From a checkpoint of a small self-supervised image encoder: 32-pixel images, trained on made-up road signs on poles.
Rows from block 5, named by matrix and row number. Each number is 128 + 24 x the weight over its row's rms, rounded and kept within 0 to 255. All counts start at 0. Numbers have three digits each. After the name is the row's rms in percent of the matrix's.
# convs1: 3x3 conv (model.blocks.5.convs.1.weight, 80x80x3x3), inputs 40-79, a 3x3 kernel for each
convs1.9 099:120106112137105135116132123110122142120121110090142127121103108133129124122125078102141161113131112094135110126104139164109089149130114098123180090101233078099184110094109151147097089136078140127123113115112101096098124152129139133128128112137122128135103133153063108121125107135169137125147173125101072129138135103124166154105120139117133179067130145113119078148124126090131183119133125116117159129120159148124112131114064118114098157127113114124135114137140124098113121105098124137109101141146114124112087112099079132128110107115121113097121085093140130090118135127114150134114137114085103098147131106151114107153130110105133148114120127102128079146122138135149182095144162120112113119068100145095081098115113121121112131134126082149130111124121119120103147142151103140172092104090128173137158141091123103067110151159106165128099109132135146115141132118137116103103074141160165122153175136110136135124168112108161100084116146116130127096125107128129099124087095116109116143142133124137175087111149125163140114162159111136126123125136131087130148129138134121115122113125133109133
convs1.10 100:120088105137116130144153117104108120114111118124177170128151141155152140144137102116086095090135137156130111133149135137123130123117117104079100103129155139184124106116120116127116118130090144142095145111114106136109162154154136119117110118086141177149111151167087139092098133120127136077140107079089093085107120133122162112131119107116109105109089097158167155146158117141136120163118127111097098124131116112140111130129078104093089126161133142113132126107154111098123125097116113138128102094103105124126170116138119128083153169096134146140110115147130115116132150124116124134122120146116154142137164118148155143113161109103110094100132131101128131120129114112150100165126088149133070158137091108163141136150131128128090108086097122157126137166138120120118068122117109109139070079087113112096120101091107133127105103069122119074126141136095153132136150127098122119115143150145113126110115100112111102100129133122149091118127150123128152106079051138121136138093154142143151129168138137144134114107106121112096123157110107126115148175168145121117127112139172180125140147127110109141
convs1.11 105:112095079130129126143150128139139101151133148147144147132134132094094094086055066159162142119138136139138137142104102130114139141146150127125132151153165139195159139124104146132120133095114079113114069126111128087125161181150160136120135098074144105105153134089134067085114104101133125116101122143087104095129121088125115094164134126165181129131172149138102113204177125196165106124144126175147141159152107131125115125137108142126161121121130124140155100146181137138126128135154111120148164136121133143115141125130090106121094111109132120129117104092129112098091094130148151128135121107132090119109127158117132121129115117100122124117128131108148147125142125120143150136169149084077121079080098134119135131151158150139150117125135127095092134112106175147129147139122142118127108109162115139149102111150113115135103114122102115124102116140124128146112124158121139122131123136105126095115094113130144141117112125118106154152114124140107111129127142182178133138140124128101113151146102213154095142136096083086137077110170123143147123099115146114129121112122106141159133166149100177141
convs1.12 098:126079053166131073120120080158138140163145141128115140137126111167140100161151104083115128120106115100134120147154165152146175171147186146155111132126098137121105153102117168136114120120127134104146092132126123157127132126125147128145167125136121124104131121085146134100121128136118134120124155142167114118174196100140181127135152149112129167123099130177168145157153135111123116164160111171144127177133135134111113133082121103133123124127086110117120073088088156127076154124100129122110065091176076092150110128118082105133094131148106144125151141138127144120130118103152100129146121103170129143146155127138151105142145123141136141138141165158156171112132132103105145110112128158112095172153110120129101135153171134160179128151158147141155146118162134126122144097091124131111129122119101144152134133198155115171092115154104106163120149150081113146090121128101123130106123155144181139145168157130116117138128078145135124084113141119120122121101120104110133134114134142106139168142083165110106140086091126125162128152142118142118144128111130109110113103084140136127137104146116088139
convs1.13 100:142115126115122115100109114124091150154116143120106130142119149133065104145092118121116112112173083135141104119123126148117127144101133139115080128161078109164101139114092154106106125135107121100123157112121144121133118115154121091182111107142115149119124117135136104127140111130158107152109108156159120177159133138132116130143157101121182136116181145149144135107120124120142126118131143119101159099106156142156152100112143124134140124121106129115155116122156154132131145107140125099155099121115083144104085144105117085097102132102114114089128082100167121127122106123111115118132100157109106150118141141118093100120073121149099112143137127157119136142117131095161119126117130128117118130082118136116085134125177157140144136102117145098169137060156144103099141113102144108162164119201132120112126151118141136120098092124103136109135148093126142132101152128108129143125161109115150081108144094157118147159113114119126135150179130141135117140141128076194101090149147077136119121134132123116152136085129137129116119163131141173135145122180132084189143107149125146139126127147155105123
convs1.14 098:111090113142109097149112066119126139107148122152129117135116098122128128120137134133166170152125128176129122110133124103162161120181136116105094146109079094100085140152157125148107141141103117069082130136154144186145137109119118166139127124150122115100130154141097165150104098087138154105144157100141124100154124129139148127097101110095133101081102116117115133116107112178132130096134136129137118086104119110111103112120094172118116101099091128115113137113085121112154137144108138086070147150139148125163138130157142117115176101154131144147095105103130174143135181127070087112109118156135171166166147116126135096116118133109097114111125143080097150096099097144112092082103129121094092154098137171134143149169152109121137161124106129124126114106143129124114106115100103109136121119106127122119106114172122142156122143115127099139140127169113125151118114139132116172137146148159131123190148137159151136128109105143165147147151158099112133154168146109124111130183159111121105120117086128163145109119139090109117115109152112140122109122133120164183147145090128114117133156116119090130
convs1.15 104:072117116100157136118155141112110137077110122171199168140146130160162162133104135130115113112100126149166151111174154101141130163156104112118130103128141161202200122122127113128130137148136124153130145119112116091120121165170142129154103077111142157139145138125097118154102134143108108120153139129095125134108107116127142161116116124124131109186190142118105131126111094143113116082124144125141101130110103127103108176134104145107101155130131121112076149136141123143124154145132136134122137117114143120147148147174116073095124158158119153190102154142129133151150154105131145137151148139131106114164123127144153148112123149113132123091117110169193176150126137123142141188210193111127116135163129105118129122114117114101100154149139112084110084126145130145148174118116128113108132129148098153146137126121126168111114103111147121142172158156167141147128124140110124134106128112118133152150121165144127104114094121139150187143116123144120121140137123117164119129121111108096082149163145109116105136132148160151162124152172134157153142139131126112102114087114117109109145153130163143133
convs1.16 102:134105117128136107149131110122111119101104107108111084137119104148153126117101121159131139158133107147142105120096087107088113114126124114132168161123169127144121150119137136117075135127106129130060162097108120103132095107096134126131113132165165142118156112124070117153160118107130091136125126175128106128166100103128103113156122112123121122109149139082140166111171161169164130082133118129127103115111116113124109107144132154145153105131099114106158121147164104126116119128144139091103137124096118133106123166127124148108130162113147136140155130085131106103136129158127106041124109105107119096118119196158171166138128107118104126115090123135072091118107147141172116162121101090140122148151095156113087070106160101124144131144137113125123114153138127116125167112082152112097114108146093108125106099122115112093124111134120100098143151112117119131113146160131144158148115113142122108122140125162117128166135120137137109189106108143122103117134129091104101121123114123110082118149109126152140099118189163126140136139123128150110101128111129129142109126151086181154104163149199154131
convs1.17 097:174181166130149133118132133106100092116108097119092104176176147153159135092128128100127113138141126155139109100102128109113116122122127114127128120107108118125137131137122140143106155157132123145186116124174073091147137113130167156147148155150153146126170156138123115127131124152110102116131135109134144162109096076125092082080061083093081069131118104137122090095114113119102103125104120163123131152155116117111088126173137123113111136146154099110114110108144102087087133129120130123110107119110136132124138135078154145147120122148089084097131129157113101071134111112120148149130137147096104099145148115175187146170178186097096101080096077091078064151148096123131109112118154168156149139162147114111144097075133118115104172141104145167123158171184116116160103116105104132136092115154113127118111126124135094087129127130117127126088081086083106115098124134121140136130149135134134130133117086117143125140146120091092120095101103156149114143105111125111123144147110151159095126157112113123116102096116134128127110129177058104169125119116151145132118138115137099105130110082158145117
convs1.18 099:105125150144110138127127130123117123157130152139121145127126124098127152083108132084122145070134166113137150114133157135147165082103159096115121098123134110110119089113149097111149110100123125129111125114104137156128124100121176129137161159138118096124099092139108100069136125148132129158098120117073098128110118121078105085133104135127113110125113139132149165133132146147130126142118135188107095198163118138138162156131153137141151178131135171125146170143175116119158145139142147119181085120157074134181105131146155143142107118151098118098095122136097120157088095140158128124154123124148127143083133121098153166099126141125120130124144109112113115126122145105148128085101142157147145142121111151116126103140130112161140105104140165132159135118166152122134168145125192133112133123121142142153128154148103136151154144170153158172107105128100122122109122139118128154064129162074136192089103149100133159061132157098074126117136160096137172126130148129099133159124115148138106159108150167106119128095107121133147117159160148152142135150161148114171135112157125158143174166137175175175
convs1.19 100:133118111155145115138138128126156142101138158135106124135143163138144110120129108103148113149132092124102085123142150149146184122143158118122107150118104100098131107188157157185148174125112116127150083119135081170162157105176107112122122143111128150137134130092081108083125064091114162128095139152130124116137134103115078120094156140106135178083104120110114109117116119131129131093119183111137155108125120140148128129143102117126086141116157118128131104173189182161151153172129171141114110126139143111109143121094108105142128112125135120143133132127117137168146131171116143152112144137081126140141152146125107067144107103089136135119149179082074139103141133149125142135111120107123137105114135145154154111113137117168125142119108118124131126130123125131128168183121175144125121109142094152147095140201136117155077110141083102155099094090124156112131124116154148135091136131127123112109099085107121101102180102114102095140160120135145092122079083116159121124166145104109095159117135146128127126134142137159109116123108148136123163101140147131125174167180121119158114105151133146138
convs1.20 100:108098124136149107122169140188129110109163191095099139117146132143156112168133143139153135138126143131159122110132125104111151118072120103108131107118153141164151164173123180175183112119141112146122091094071143112136108104109118128074133122125133137124139141080123141132136159112109139127123097155125142153134136152168096126130118099110110136104127145127150139161140114149132119117097102132106102103084106102116141174133092118148155151108073120134124102130160136102068166162130108123189120125142150096150121145103092152176118128156156144096119133133120124114144095149096135090127137090107095162122136167125134115165117093130148151119153196116086155130106111116101146168141104111131163171161114141133115164136131125142159121087100131143181119138129107110103135129120097091143113152160139144127098131165128089116139112141089101166101137077162113098176140125159141145106130139172147114137143128152144114144126150141092162111101147169131100112152139093082064158104084086125137131096082129109071102108168134138152127129143171143101156120093122138099097132108115141123101139128127110086
convs1.21 099:139139128139165151134122112090121126135123115121158136107101156101113165144125192128117095146113083151123135136125134135132100093121119119101129113125166095141138114106134119109127134136147126106125098102126127072141128129162093104167132092135129117143095076107146144190140124140145130151103092153137125117129111132104088126117154146161155132085094087137142110155171153158147157140168159136123150120126104154132110142127116184176146130120145101099156141151171146135152149144159098128139143131096158123073137143104123098128124119122122115135129126129126107143110122142100110146097088121110156177149122106137130124164141159142120102117125082091114149116121110140147129101103088143112107084099137153157159161142124146141113127109104121123133126122126156207195120104119089103092164146138155131103131131097110088102086122111109131104100125110158146126152159117158109096145111120113098099136151174122124138093103111133137196146143120123108106178212186136121135093092097114092080105090128102085163145114169165131106127140106158116123123141175153128147125131125133175160130157159099102099
convs1.22 099:164183194103122159145158123161131178128127140125125123127155176131092116125123110124130117110151140151100141144123144126161161149164171152134112150137132092136135113129130110108119125116118157125143166132112155175128113129144125135135134128131129121117112095111117110102123150123141144128174102138105151136109126144104110102156132099157140139158115168147166130105113097110123157145144148122111153125087111136173149108094094176139117137161120145137112160119121155164143131147131141123158143152115139159143152105140138122138135135101139164139143146149135134130137122120132113152159138130142185115122126097134142114138127132170119144163146135136121161149120129136135125115092125126142149122112110167142124122076089111142115128162165129131143139124088147126100116137128118098087127132126144058117152141132138181150170138132131121125128129121113118085135120113155149165103103092122101112141112120138142147136118106149142143142125145133122129139117118101171151095136160107087132150144107110137108147082117159104123162127118167197171127131125136122127149133130130161127140143139178153137
convs1.23 099:111078135146103134164159142132121160101123153117122162139136108134132087114084098126144191124083138137109151122127118139158096146134130117149161142164154141122113173130169164102091183160160115141093157198124145166116115165119075152137093082123121153160133148099126076064119130080152129092123111086115148129118169079133098095135139156125137126143142121140127116085082110116158167109150111111152145113087141142127154122099139170146198104143124134093149119089122147136130158139153163131154141149158114093160127132156134109121154137132140147128125118109132154104124121086112135119117148148102097137174146118140127047139081078128146127124135125116110095142134144146117152127139167133055108154106122172131163174115155136104124138124145130138132142082148137143182116127150127119170157118134140113135130152117138130119153146129112102166103132124190137108137120105165150134141148145123135101161094098142133151141101104143097141125120199107098119153108114142139132103184161107129156137146114130128128099096103151126124127100139136129128106139108129074141101101137130160111115124116121108129
convs1.24 096:107103120124129115148109134087159178110136117145153151100127110105118147108096120123129122151119101162164126144199169138129121110094112082081090118112144148176163119129136070095089110116098131120095118137112111114135149152105150125114136119147083080100107110117136131116159152125121093118093096115121130093151111114129113117124110169096109143131184139091093128106126118106114100148155121117146148093161128134111139114140162098117105132069099110093102142135168169139156143132133129113123122103154120113097152161119104113095109110135114098111152200132110129123107079112137186120083145161115120134141121125151149126131127120116164147111149133159135162097080121129118138144151165147139102116137124102108132136183110133124096134115124114114105108118112115112141093083148123137154122163157105197148155120108159141141064111178070112130108153179139134099177149115149125118127087088124096150065095107132133078082108122123092141112105151098101136123124150157155154161157148130135100131101104128132138124145151114138132139129107183176119148171097143153117143115119140130122141180124133154156
convs1.25 099:118107164120100113152137126128156122145141127131087097105125154100123157123147162117116128136132122104152123112139111109154142111092125127152154108124108103101103117136138083112112090083081110111113116143137145150172113103123140144152168115156104130137106122154113127174121122127126134130083062104101108107071105113105075117145185179110114140072099098133138144092115131105106100144154121138121120137109128103081100128153151134159149109123157156143196124117126122118107109132104109095082141177159143126115116116143159145136139135145138129137104124112101119155115102123111124117136154173141140153140133142116116126118139178143166113128145154122117120116151170122092109100109118111106111143120141141176118116121121128104116147101116114134112134127159133138128100073100140116153127133126120113125114128155114164142149138146137148128121177149118109114138132127136151131127141141110118142157148152109140116149148170114122138138137136104164158152158170084111103152138118164148116113100158138135171135110129121095116128115132117194177102134125094124133116077088125158148098098096116101106
convs1.26 100:121124120125088127094121126147115142128129115110112130079101133112162116113131110177162095145117117091125153134129120118116125154090111146147121159089114129164107113101131115132117130113150096159159094156131170122097098143161120141121161114143102080125142133133131114138134170137156122106146083148113126144140125118141130110155122122152062134115124153113131131122148126119104115108102128127134130174136130126148140139125155080104139122175165159129077117076164111105139151184135156131160176145088128106133092146162134096108108086169086158159127118132110135124152108123092094142110138133135095143098103118135139133135130107134127116120128121121157117170137119144094124064119179117083169099143177128121093126125155134087109090102152147093121114137154112112124153141142175158122097087099168102130113118166109116157147120108105110149092156159137153146125129134126118131123089125116099179101138164129116118167172112113112112150103105089125134101106141108124151141141167153149166078153134165124092130089127190124134129111159107155124105128127142118122151084143111131118103104116146138101
convs1.27 101:146118063183124090163136099141133143097091116103100096106136149120130144123143126170139125190156120141177130108100101074108114117099136140093102138104096111107101080106090105124092134119111165148141164141118129119137135146174136139155148130135105129130121126136102120122109099119094105120116112137108061080096089069104105087133138103074124109100079148108106087127125098157155143129165153153148151126117138128169150136105119162138166130164186120095156107106150133110113112087109148101095126138098124153135124135110099129143193157142161156126115076115107083120109093108137166133133111123131082109107110107121134125157179135141106107104112119074085083132134094127160137136165113118136164213142130192188171109104101122126121185169156087134141162104116132130123116150138129101115103098148158168146116132141120133137114165159097142150066121127131106090134112123186159155096109118132127125136131110172129169155124125112105115113123142127117117154122137133146130145124154184158149121139126121158160129126151143154147129116111120140140141140150161142144163142139146135153128154154120159133
convs1.28 099:102144093127115077129139166173146139163149114108076094130062107101075187117185168124102128149137132149122121150146123162126097152127141108180146117170140179113131135125094133153136104134125123098143126128157110159171149091148118126130113150130135115114130132152104125131133128162137125121136136119129082083121112090117080114119219148120157123182080097107134103102135123124118116123116161124124112139129097134106118167157161172178155111119175123127189145121126173121117173139159132178162136158138152125098170127090104104105119128123122150170125110110161139123128123156140108132163141132100157160127102102112120128117150120174098091138130106100092128124140127130144116142133104114074088115095157106168175124141128140161136123111104111095122118119130135153117138134179142134170166156141170138103155151108133100105128150105125123127120111126131119112140139128140127174129127088148145114137153153161092108117134158132131089142133132168170164138116122148118125173156096166126144129121167103136170154159103116119151136125119098094121115078156119139151137174115111137160101117158131152113
convs1.29 100:139144160151123130117110105124088113137114096158148099119117110129111136119139132093080120109105109127118135067110123107121130097107097125136135138142152129136122108121106110121109146129126112086091129124154089126123156123127170111108182140095118112108140113125165161131118112118123103125100112108123134124104113115119136111128114110135127144117084116159151094129121086167120074165150117185130102191108104123137158136154176133158130135115110147097102125106089091107146122095155142162159108105116125093104137106109149151146104108134093113145093114079113102114084095120123093112149125116156113117110142135112136148136143124086100130105107130122117156112140154096137138111140135142153160127149170105121150111146140100098119128124130190173120173183100159146069092102113159123146153162157082102124091128118104116130160130134127111146139130144090125134100147177124176134109145141093112150096117154088082100080120082096155131093124128102143114151154158132111142143098155145106160161074082189075092181129100120139144115177150113121122142130094159109073163098111147148121177132131126141102
convs1.30 101:141150145090126145122111114095087129116126151109154149124111106121112137103104138127129147130149148140125109150114103142111113133132174120122120103156137137158126130125148123113152100125157128113140131128130112126113137128106155142109135129092104113099134113134120137119143112128104092138133165175130118125111104151127135163124085069114129124148190159162182155147119127133131150142127125125122122152133147150186162142091126146128119123112123110119148154170144119104156102088134110129125100149154122177169133123113120152116137145138096078110136154144117115115122142180096110133133140132100130145131163165174162149155121092099101122087098135117149199115112109121125121123169106166158151110133115092082084174123108161122130156119136116148127148133117093113145111111108102099077139189136149123099158158127149125180091134107113148160097120138197122127153118106155110085136173113150161183133128114127125164114089164091161189119116134119108113096118150149122154131129130149122174134138108134106117141165139107110133131117120135115109127120125142100095118125104159147160153142145161115131
convs1.31 100:153113127127102117120135145131121139118114142121114179131146165140137146133143157126091105104108058129111099157126121148156108168175170159135103136124099144105095161095159135161147123160190139173157136150105147117151129133133134143146177164175125145156121197178132138145148135122150154146153164170130136140134163141140139138141146141116134178134135134150149123113139171121164168124130137155137172141130153129151135114135147111163174149181142124135156128144168149126170153135175150184215105122135115132113122105117104134116119134108116092079147144116136162166130175200117124153137156162151159185142135146125153112125117109103121177126115137119128161118116123106147140103107125117143109117084084126094112163139146129158133162179154115116148117130099102100114140168151133165139122161161117092131110132096137112145100123140095149137104125123132150157108143117098115140114131127138179116159182120118112149131133094149151144123115126120160115095129129111114132101110139148163162121146143127144171111132144143128138128138111118101089155138130155127151134118172153148144150125171137102145
convs1.32 101:114124140135127094116127112136126147111111161082075126106120134121134139137115151149158177097137168105099124137142148136081111126140156146149131124153111117159105117128183121102147129104131140120154154140124175144145169127086169116122160172142117136137146155133088111144146137120142084116175128135140119124141128106090103104101123123097146111124139148110104158130139127095128105137117078129082089109126125108099125136122174135113147157141134123125163132111146139131123172114147142117158139148153120109138129109160130150138130132116149123121137147165146134133129150154133130133149098146151133169122145118113142141087111141126107150112097132092083091141147136139171129124136122117123120137139155127119122135147115139099112103113133124180162114140191107103151114129168100150213108096171137146147146104108161140129107107128102136130103134116149153142122145134136129132144175152141135152134148147117117136130128181109085127079110159072109210088062134174107101177106114140134173131146137149143146138143139112144151111170159082139135162162125129099130135103155131103096125124109134171134
convs1.33 101:116095119119129154133148161122161147081103138094072124137133116162114108132130146141121147108115136094113103140166175124150181160181149132146129129155129109147147082125119083112115090089113137123102163146127142119119129090067133123096131148155140110108122124112119134163120143182129128181146184181126126168112129170103156179129126106177143104167129119123129097117136074144101123108096087121124094133133132121110076134148082133145133144117116119118130089099102093125096107111093123127095121117137120116137122151122117098145105113138141137144113168192115134159123153159134148137135137124123124124100109074107119065120123113123156159113137192132119128117099085142123108162126133123103101128141143143143134123127100122158138168138104160152109118133124151150141139119089117130093119115128105155145127107152148119132119144132137117140131126133102103075107118093151141092143152149154142138104164150135152160139117151066069087133126113127122115107109139125087094114122110102127117131100093133121096110133125135116079159143103173138131121099120089114089115110123101085070122110054136096073
convs1.34 097:099113184128135179096136167103142112108130086130129111109118141121128175100144169106125128141146151104135158108132162104090109132083092127110114116124134113121142116137124100137150112136137105079097119137117075073087123074147131089140136105117121132127140129145094117128122139196121093162150113178157160162141130147172110174064140157069086126121090111149144091125146078132171136085121143111127134149120115124114111143106145094125119120115153127111130104090142110164140107131131124111102065105130097114118083133153122088098120177113124162090124135143104119116138105154065077111114125117099110092145114083182129163151189147120164151106120124115076109114100136129120157093156148108119120146167162132113099115119119099101098137105111120129124158186108163166139120097064162122115117084107114120094115121126113077102092113094107116099120112104135140132129140123107119123133112144117089137143102146080105116084128136084075124109116104129107106130117097100175170111149178128109143106136118139120148135146144143118137134152153105122118121126141115136128119150145148113135150138142129144121
convs1.35 097:075160207082125229119118203124110102140157117090134119141126125124138100145121084107122165110142194150160191115135110154146121163139100136125154117112161118124170139130125151155130146160099161100093141118112148112129146121105126133111095134101146097121129131138097130125126083133151114155156110095134125165130122156094113113158083132141074106135100101117137115137130144125161155131141090115122070098121128136124096124123115145155135117106110119111114103097113155156133177150110125124119096103145105117139133122128105160143073126107122135115132101103172140118167131087121109088126114073145141106148130137115138104136170110123137126145119099143100119126127131077106138127120124121184143115119076158121134148158114140142121130121113098130144106132128144136148132124087135146107090119143135164128141143075158134108112109118096130108116159109176129102121133104158148125132119143113084125153139094149129105144136112171116114135135141122123124153152149124143140127103120111101104106095089135109111080107119099091104099106117143121145116112119139170131108156152144153133121124124113176137
convs1.36 098:148121122160130154141127117094141177111160171133101114123112125116124164134155173163154137188119094150120111114136138113156139111125128132138155113131087134124101107151137154161179150140141133107116100096153093163136137144140137171170140168152142130103127131190120171179138133139127149142128133118141128112123133147117128133120145147115144121161146141139133120171161173164153128171138121130138149112132137162119118154152152103159135141150177123142139146124100129150138108138140116149135109144146165154060123123118134124097138099090118129147113142155105180164101135144126138147093132175078099143121133097132102143175126089101129133101092118109086138132149138164144111159158094168083080124078112078124118135148121135131112165115103159125137149140113123126126134117162113134183135160172124135135126089101092083097120115135127110101086096100145159124140118106155126100135132093138146114124125157104096116120107142137116113163127124151127134112111110095131103118133111115116098143143175126178174154158151175176132171123104141154132160182161140183125158151138128151131161142108134156108
convs1.37 102:125114137128140167128187149114123143091152129143160168119118091149112114085085084118153120129162159130193149099131114118142130108106085135133153136107130161176179112124119128133164116146120114112098135081110126099127126116120133117150109059156126135121129148154095122141118143124108115103087093069118143157119133130086127086125137105085129102113148168114128153107115135112116117136099157091110148111074181111142135101130133123114099135129115112121135144132165142150157126136146152154150080119107138179177103145122073076086128139100122117111137131137106117112095087088094073104098122143122107148119130105155110129130123103108125109092141100166198133100110076107145122153170145122095113129148095142127103156141147118110108155149116072110112129137118116112051149160112138142102173174118089109130121101127134155149085101093085129122117139135142122132143149119121149119104119119110149129119114097125131150134123119115172138140152129148177155138162080097103143111123169136140156148141147128107120121080133120126102110138108145197174114132126130126160105089133099126161113122154130108155
convs1.38 100:103152144108131112117124143126136120117117140132125145101084139103093116095094113171154103141143125126108139105100114112122139100175132146155136150154101102102124116111128105117145116110154092122126135100104105099089129107123157122140137154103129110149147130150120162108126125120142132111143187135096094147165136127124157159139179107137158125135108121133112135142129111147157171123109110128117128131130082123092104087129111104120159116117131159145139149178097103107109109132120114129151155174086135122106137119154122129150100082105116095126092094137129123131107175133137092104125113132107135103153120129151097147125105131125114094138171124093080066112124114133099123124094102100092103074086129092097142120105116132114137116181140097087152114113142122155145107113127113128130111129090147140121135117127093091113123109138104108120105085113137149123125132118120146130078095102125100111116113148122089107109095102103123141155129097098126145132102125099120104173150184133127125094095137119147140135180117146134132129111111131093124116073165120116152170210152152142117126129140106139110
convs1.39 100:129158135088105133108105153125117089147102108153138145088101119139103162151156157153125098113097118116116152155125106147124130121156108101158160108129143124142145122088103129070097142111082115090116092114115083131111119086124104121146120162164122087125143098150166125131091117164076122150112107120134113131117117126110146108125171115140148123124099110132108127130116099139096095164147123133172136115159162107079091126097108113090091101118165105124159116126135111095097095111128118124100161141117131133156136126166125153150139128141137118136133117149110109139138109104147095124132123139126173137110139166128117129155154119103120103104143128107178128090130121094098107140081106123116125117137145128110136154135106145130109105120105120077116148130103169149086071053144116067097111067108169127110151156127116152154113151110115143110138099141152125130164140110135133084102110111089083134114093116122099104133116128103149108130094100111097105092087094144116098148154140130183142129097155132103134151105133128149088137150102166117139146095176166100145156122121106158154112147130139149085
convs1.40 095:191120122181148099107177120147156109149152162142146118102122149142134147170172145109128131130159172148184154144142115141163104147138101146136104131102113119162147144106153160131182168171160151161152141135091113079112133165132152111120155101128125117137108125149105138139154124112143150071108130097148124088123140102102149111138111134116119110098137105100111143119126171127148131145140129147127121092089123114117135115124162167118184158164129161135093096094109139194115142152138158159179128145128137170166127134124118118128135136111115098115136127109177155102129116107153155137160159146148085120092134163130159193198191153128123094132123109112111112111149160091120166108137118110142186144151114135132160098108130134135095173157168102152184144146219138143139133167149138129142140089145130111119119101106127125121114144152107141145103118147099103124101116122158140136142122118139161133131158149119130139151149156145128147131113146152185202159145174172132099135134106123122149127161112156100098119087080108115132097112142139147145122134106152141119153139099145123138137098125128121114
convs1.41 101:151149159150111145143152155147129138152125117132121109124133123129124131116116139155106117157119149174132158139109110130151134107167154120150143106133155128110194155116145129104136144081107146090105132126123106107106081141156099131103108196100137114120127126135121100155144152125088140133093148165148173155128138136126139165133137085107163101120106123170168193118116142132121069142170138135149095163166061121104159106185144114161099112143115111142105108131094151129132135122099124108092135104119129108158145110159121142123155103183137165159155111146116123127102104122134116116106129134127096083129081130094102139136101166115111127128104116140113124097107128113092154118125206170129155168146199160152142120146133117110115143154157105103160116121178133177146095101106090150116070132148122087083149108137151143150103133104137115126149136139085088075112112102142140135120147151101120150122149172176108111163152135142099104119088105108130139122127097120147159105079104170116090103135135115118104087143097119100085141120148146158162122139156112121106122160091097140145109141099099148094
convs1.42 102:102099134126121199109149192137125122108113151102114136121103117143110112116128142117098139125155162114140167122091089111103088116104096093141161112149176112136151126124135148120115133117134137120110116086065126071093126117125145126137156159136162126152162136167194182192106115092112114102139136128091099137130095146143142148122146099101129077103103084088104101114128119125122126131120134152141121170157117096110080143128103100100083136162129148159167175170137152153110122105096109110071129141128148157162115130142112102095112129107101091111127092109144091089113114110124119137146127136133113124140109105151126133145143147104101074110094083097098143104133137150147171087130117120118105112136154124126100132102093158105113129126115080102128106129141133153166131143122115098135152120107151122099161132120113100101108110126108128137094132110157153085148142082124142088107090088147141107148111136119124116114090116107096124134124138174138163147127155168136132118140128129162142119126100120126149165181146134149124143141158094109102125112132134145142167172138107081092098098108120128088
convs1.43 101:120165162091112153126101133112083138151120131131132122113105112105111077179157117145129135108128178112110119116154167121121166142125145128151151139153145094082116101121133134129121135139113140110128116111094166127116127108108120113116137142159129114110094086066169201159097137136103142124136138133114165156118119120146138153151135120114149108085096116151115111188124112132128122148128113166114076101130144141170154110093138122155127100084101138130131138161159082094131113129111136152131149126129105095156098114108107130131136120101113082130100116137126134129133129161152106130129107092142157138145136136120134106123141132097135110115123136127158091148151150118144158107088106126137147121096097158150140130163149139175192059099142101115104136103120162132136128090123127127112163152163144140131128118165096122136140115104149108107120099096130132157131160170106112140122168151091103147138155145107114090102115127153159142147149126111073138153179144118128129114114124113170150114099109146134114148143165142131162119112145099110120099089116154143122142141126171151125126161123072085088
convs1.44 103:164127131158145084103163098123145129159118103129120120121136174132123149116122123126114123154168109157168150132098107189109078172182103136151154132134141128148138109135107134130099128149102122138160103112155091125148161130126128128112137123073123115119109128138132111123135097092157132079153159113103094112129124107113162093142118127130131130138131185101106119133169163107119155142128145139088118139102105103121124090167145108106137116138133092100151121106129133135139133118113156147110138132116171159126162130119126144159110134182119112133144125116185136116126144112093152138093134150133116109122114151106121145138111122113133139100117116132147122149139148116156178115144211126141169097146142091113131117090096171133112198145137115147162107125191128125141110143139079157166115124174117106131126116097132128131113142123134159167101096186151112119159133132152141156114116104179167112150177093099128153114143141137151135095130107118166172131153163136111140144125079128123103156134140084134138118135144135125173125132185116127186116126129114095097175106101179159152156110166144127140
convs1.45 103:121108146126119091142128092111119099098160151073104134126137108141118089133148092129148143089127194078109153133146137126164175119139180115098118171092100143101106134130121127153123111122132137154139122134134103131126123154100137139081134167102144132096151147047140158095117120122145123101182167101106120117127142103124128114126112154157092132199118130117119106111150136136109106158149111135140129126116140137114152158150121160156125134116100152130088169122093117152129138138096147186119117128149126134192115093144108123134112124164134110146116129126115135130126145108127140108132156131079152153137159137156124086128124122107113131097145133098149157131105129138095118143093110126124154117156137102118129124144165081138169071127159110126108116153150139149128146120127145138075181159105115131156079143202071110178105141140097128178097100142147143159116114155140106141101108169130122138108124111140132108104170130095140124131130144145159112144159132155132131130105131085116141147120098163148090193166106150117151151100147138101129154162118147146139125163126119108121127110156143106140
convs1.46 098:085135133108085126142126131135104119140119090147160107117137118133138132120101107094131150073131160155185173081113136134138149113122125114105118100121146103120156113129143133114138156150165147087097123108108109088097111118136133124120104108115118094123108095105083089108099118139084117152094118137132115129115096105108098119119120068140128108116126138165153150163134106128106100153100120163119118131075072140165164120106083128104127119106110089101105106099137122141151151151171122157136072113123084147162124164149119140092108172088088085080091131167130118158098097120116111127136131135099120090106119139090147165116148192154131112171133123165153104106122072127143137127160126127151092138116056137099126102130118120135108112125116127132131120102094117108088131119125117113113087132136092098087130145094119128089105100088125131086144117079102152128108146150099135152102152163082135141102102135149123125090087109129131139114094147097102104151122137085144145145129148135125121108126107133127123094100128118125103116146131119141145095110111120141142131111090120156112155127111137154141
convs1.47 100:130133143141141140127131143104128169111150196140127161153135126123096104135153153116143136127134158119146203142135145161171135135106146149128129162112079150085105120156128123144183102145189124143126086096101123098111136142113139106097175124098119142118081095089139143196155144164135144160136108104127139157143109113133122106134120158125123117098088118132114140126141166107106116170123107116119108125081080125127130084112122079119145096105121120123099134137120124119133118107121144112126123115170130139185112165201143113137118150146095149118137148161130161185117105094111113136071111130101115126128135121168109084157154166117121109117135113143123143146141167141132112096102127112129132100112108126102074111101072132134121123148125132105148104129189102153169134104109095127112130152128087116117100139115152118134120147155119122169121158108110112123130125118126138149105116126101111128123145138088109122087117147113168196092114114059107152085163248142139111115113118118072137142115131133113100149126125110132137148140127114158133133111139159127136143161122179158152162105104185110093